Weights of a small self-supervised image encoder.
Model: 1.55M parameters, arch convnext, norm layernorm, activation relu, patch size [2, 2].
Training: soap at rate 0.0016, 16300 steps, batches of 512.
Data: trained on made-up road signs on poles, 34.1 epochs.
Rows from block 11 of a small self-supervised image encoder, named by matrix and row number. Rows with one number belong to one neuron. Each number is 128 + 24 x the weight over its row's rms, rounded and kept within 0 to 255. All counts start at 0. Numbers have three digits each.
After each neuron's rows are labels from the 100 images, of 14848, where the neuron reaches its highest value: "lies over" is the class under the peak. Only what is clearly more common there than usual is listed. The data: made-up road signs on poles. In brackets: how many of the 100.
# fc1: MLP up (model.blocks.11.mlp.fc1.weight, 384x192), inputs 64-127
# fc2: MLP down (model.blocks.11.mlp.fc2.weight, 192x384, transposed), outputs 64-127

fc1.324:136106110136150120142103120159121140098142128097162122142131161141150147123140129115192113083147099103122096143124129154128144108172099133133108114106115096136118152129176130143077172143110132
fc2.324:114109121084132159161124165119136114126099153118171151150113107114098093159159070100079099118122156111127152167170095129100147164180101187186108115103106093106151146110134136164134136114096144
lies over: face (97)

fc1.302:110146100153139141123165123147121121091133118149134090151172149157117109126110123186110088150129152116138151148111156143144163120144094128111123088156119137093145089108114088136112124141124124
fc2.302:068120134100121171140113110139149129082151086142120076149117101187113122153112104131108123102080139136083150134151157120103118128106111156128104112156102107133103098100182123167147155094124120
lies over: face (91)

fc1.14:109120097128138101107132146102146124130112129127129104155128177108141118124124121126145133103142128156131101083153127146098157114091136077124097124145185100136121125167084124116136091067163109
fc2.14:154120093131085146168145126150129119157127119155124139133135123096117127138127097110108121112175152145087127117119158187106141120120137120139102194111123113095111139120145110112140122136135125
lies over: face (86)

fc1.230:115103140138125145118145164133135145123142138131139158131149150153113112128144127130114104127073128153147092117132131143083118144103102141072133170134141121112114156149151091165058130113123103
fc2.230:142107127123144121123121151144135102150093118113154118145139117133125115146173143131147098146137059124138119098096154151136107126150133149091153110049094122144099107107082135086107154155134114
lies over: face (93)

fc1.219:115132109067176130143172182144102130099129108173122126144154117140121145123190092113138134131143130108096144133160143116088147143113116130162129118175093063110131134157121093162110193114140163
fc2.219:151134118155112091157132102150106125113151108091098069108145107168118139041068115126138091094131113140118156121116109149174190111086132114139103131145136184124090117104076098097173107134142095
lies over: face (87)

fc1.137:121127142127127107163112154128142135151159101130104169118128107138136114128158115141138085111143123147098156166166141091101119083161109143124135150095096167117125114140120124130132124157130113
fc2.137:146143099139141079147132139172179110155135130116110142147140140129145113136120146150112170164161102130123143116171134099179125173144151154137117162101161104116157105157095156175123126169099131
lies over: face (100)

fc1.125:122135152126115153105127158140134102137148101114146097134119166120134129097104148139099140162133141160113108091075131148096091137145126178133099116138098118089146111105078133114120066094146126
fc2.125:070150136115137132153108158088138126124110102092122144132080120124115102134095114114100146119127175169155149136116136124087119143115165112116128136130152103164117144147150183100122151150147138
lies over: face (85)

fc1.382:127137114072147140151140227115091119146097122160123124095137077125117122148116114087119113111100079107155091123130158094129132138156115071127134152089128139107089121174178145195127124132139118
fc2.382:107124109144133124142107162112121109111100155120114123107137162097119106105125161146167093123142090135113162114108092101163149121172181106149136146110131138130130135114159149125126109125141097
lies over: face (97)

fc1.199:167139098100127134099126107095147116139122150128103159123152130163125148154118127143111078151138098143157173162124141123152137118134133106112154131138183128102137131127127120131112161106119145
fc2.199:098136118089086075123098090131142148153139130127122105131118095132143110116105152156138147116180144110133124120137145110128120152131155131113124134106137161164104127075138152129126170096118100
lies over: face (96)

fc1.30:159082173119106106116124117170126155156116117146163117107111127137125112152132151095085097111123113154125108163146148118121122101155143176189155121103144124134111104161103141129138098144085127
fc2.30:135134146106132101128147144155104148081120163123152120135136133116123109143124132123126069162118082118141074110126143138096128123109174114118137146131112088131195124120118155119097105150140130
lies over: symbol (54)

fc1.351:112133119101092082117109114117122131168134126102150082139090107077125140129146112154196156110087133148095112142145098116140126132094113114106144137161132133131115121114157119132175140149125139
fc2.351:150151121139089130100159131109122112103111154147147149105143148111133084107117139125097140135112117151153103155099123104100100123140129145115119112112111096119123162145149117122124099100141111
lies over: face (92)

fc1.16:115157139115126142128116131154142096160132139130139155101114129163117119113075081085064122149090101171118094153120142125135142089167168121109122161096112137083124127148146132127150126092156180
fc2.16:130134127117116112138108137138113135139152198144112122132154113085137155160068122112128135148099146115119172152115133145163137118119096101116100086137133131173116141107139142137092159100122162
lies over: face (93)

fc1.257:101130085099128089120131155099172125128143099095112160155119113093092137122162196154167124159168132151124111095121079071119135091163144127155128152135091067102106168144139181116085111103130112
fc2.257:105156135129144137158134117127167114143112125117145141134159162107088131122100122179121121133134151145156173105146181101132105119110088115100153140175127151138121128110086118119106127107099125
lies over: face (92)

fc1.147:183111124083096155106122149174114122139157138149063100126142128151089119114099143107127155143126134115164145111124144119132140106118135076093160087130099121145084139142148130115140112118146167
fc2.147:144140151152143136139110126142112116161120120112119131124134130120136130093139153128130096162154147114079095112110136109105095112166157150184133153136132149135131141128084084109116153134110111
lies over: face (85)

fc1.358:140129087110172135109170138115155108160159111140088132129149150122103111081139130124146092165133134141133092102154098127132155140113129124136111130103163086123122164118137184137097120151090151
fc2.358:138127122168133115142124169116129163132089139121192112132152106169116138133153135132076106117131102119128119122134156090123171121104134110094115101221152134150110121145158160151118068126117125
lies over: face (77)

fc1.39:127138150128101148109101169130158106102141139154159164125115117130073103155116136050105090137126112136127059161127143121102121115158119114115111104101126134146147150155128098103086112141088133
fc2.39:172161153144147121129108110171106105164125151165133123087154092075135106141174137133134114119124119082098169116140142156139120102113113096121123102118122092121077140124144129126107156138124123
lies over: face (99)

fc1.188:155087149116076135100100131097093119117127134115095133127120153098129120124149109100160133134137104094132153153120135141125146121123145128159140112116178154118181132150093102164091089153075156
fc2.188:136120127164127105158084118156090124122143097132047115147117116124163126091113091101105167124125109147114106135108124113126085110158134125115136110096168143116129133152148160132152138132151147
lies over: face (100)

fc1.301:098106151161133109143154126144091111134166118122132142073119118145068117115090139106143104099132122130102123154083095120126201142177154152111106088178134105146104089137124112118134108123110144
fc2.301:127099099149162127142110112123137163141102134131092116139115121139134126122152152118085140142149079103106130130125125118128089122128156121151141106097147109120130147129156145132134132150119129
lies over: face (95)

fc1.271:109142095137163146092123134105091152115143125142135157103081108089101135120106108140107149130109122141169130132118149149076148128095152093134145128142118148136160112144145144113113111153100173
fc2.271:122148166136124138169147113107136105102102121099089143134134175102115126161125129184128103125120179145161123120121157148146144103143087124105178108104108173145123131130072109114104131137128095
lies over: face (96)

fc1.50:132088112105083145140081156115116133142103105097131100161145145153161123134097132092093132061124105140122114156097101099165150138146165140152138115103114126121113133123120153151154122139134111
fc2.50:135102077133173121080115163139087139113139157157117122120164145101133103110140162089136131142165094138124130152151161117103144180143164120146138101129124116048144134155127132158145129110108125
lies over: face (100)

fc1.182:168101132120154124134144170122145124164102170146150128186071173129139112110081096138145136107103142180136121131127172159126114174113167134137141127159154128133139138142120080114123133101130144
fc2.182:104091133116161123150101130140126099145097116087154124146147165087165118174149131094080154134165117126138147148121127105081088095130150144116145104116135134145144088143156156143116125115103108
lies over: face (88)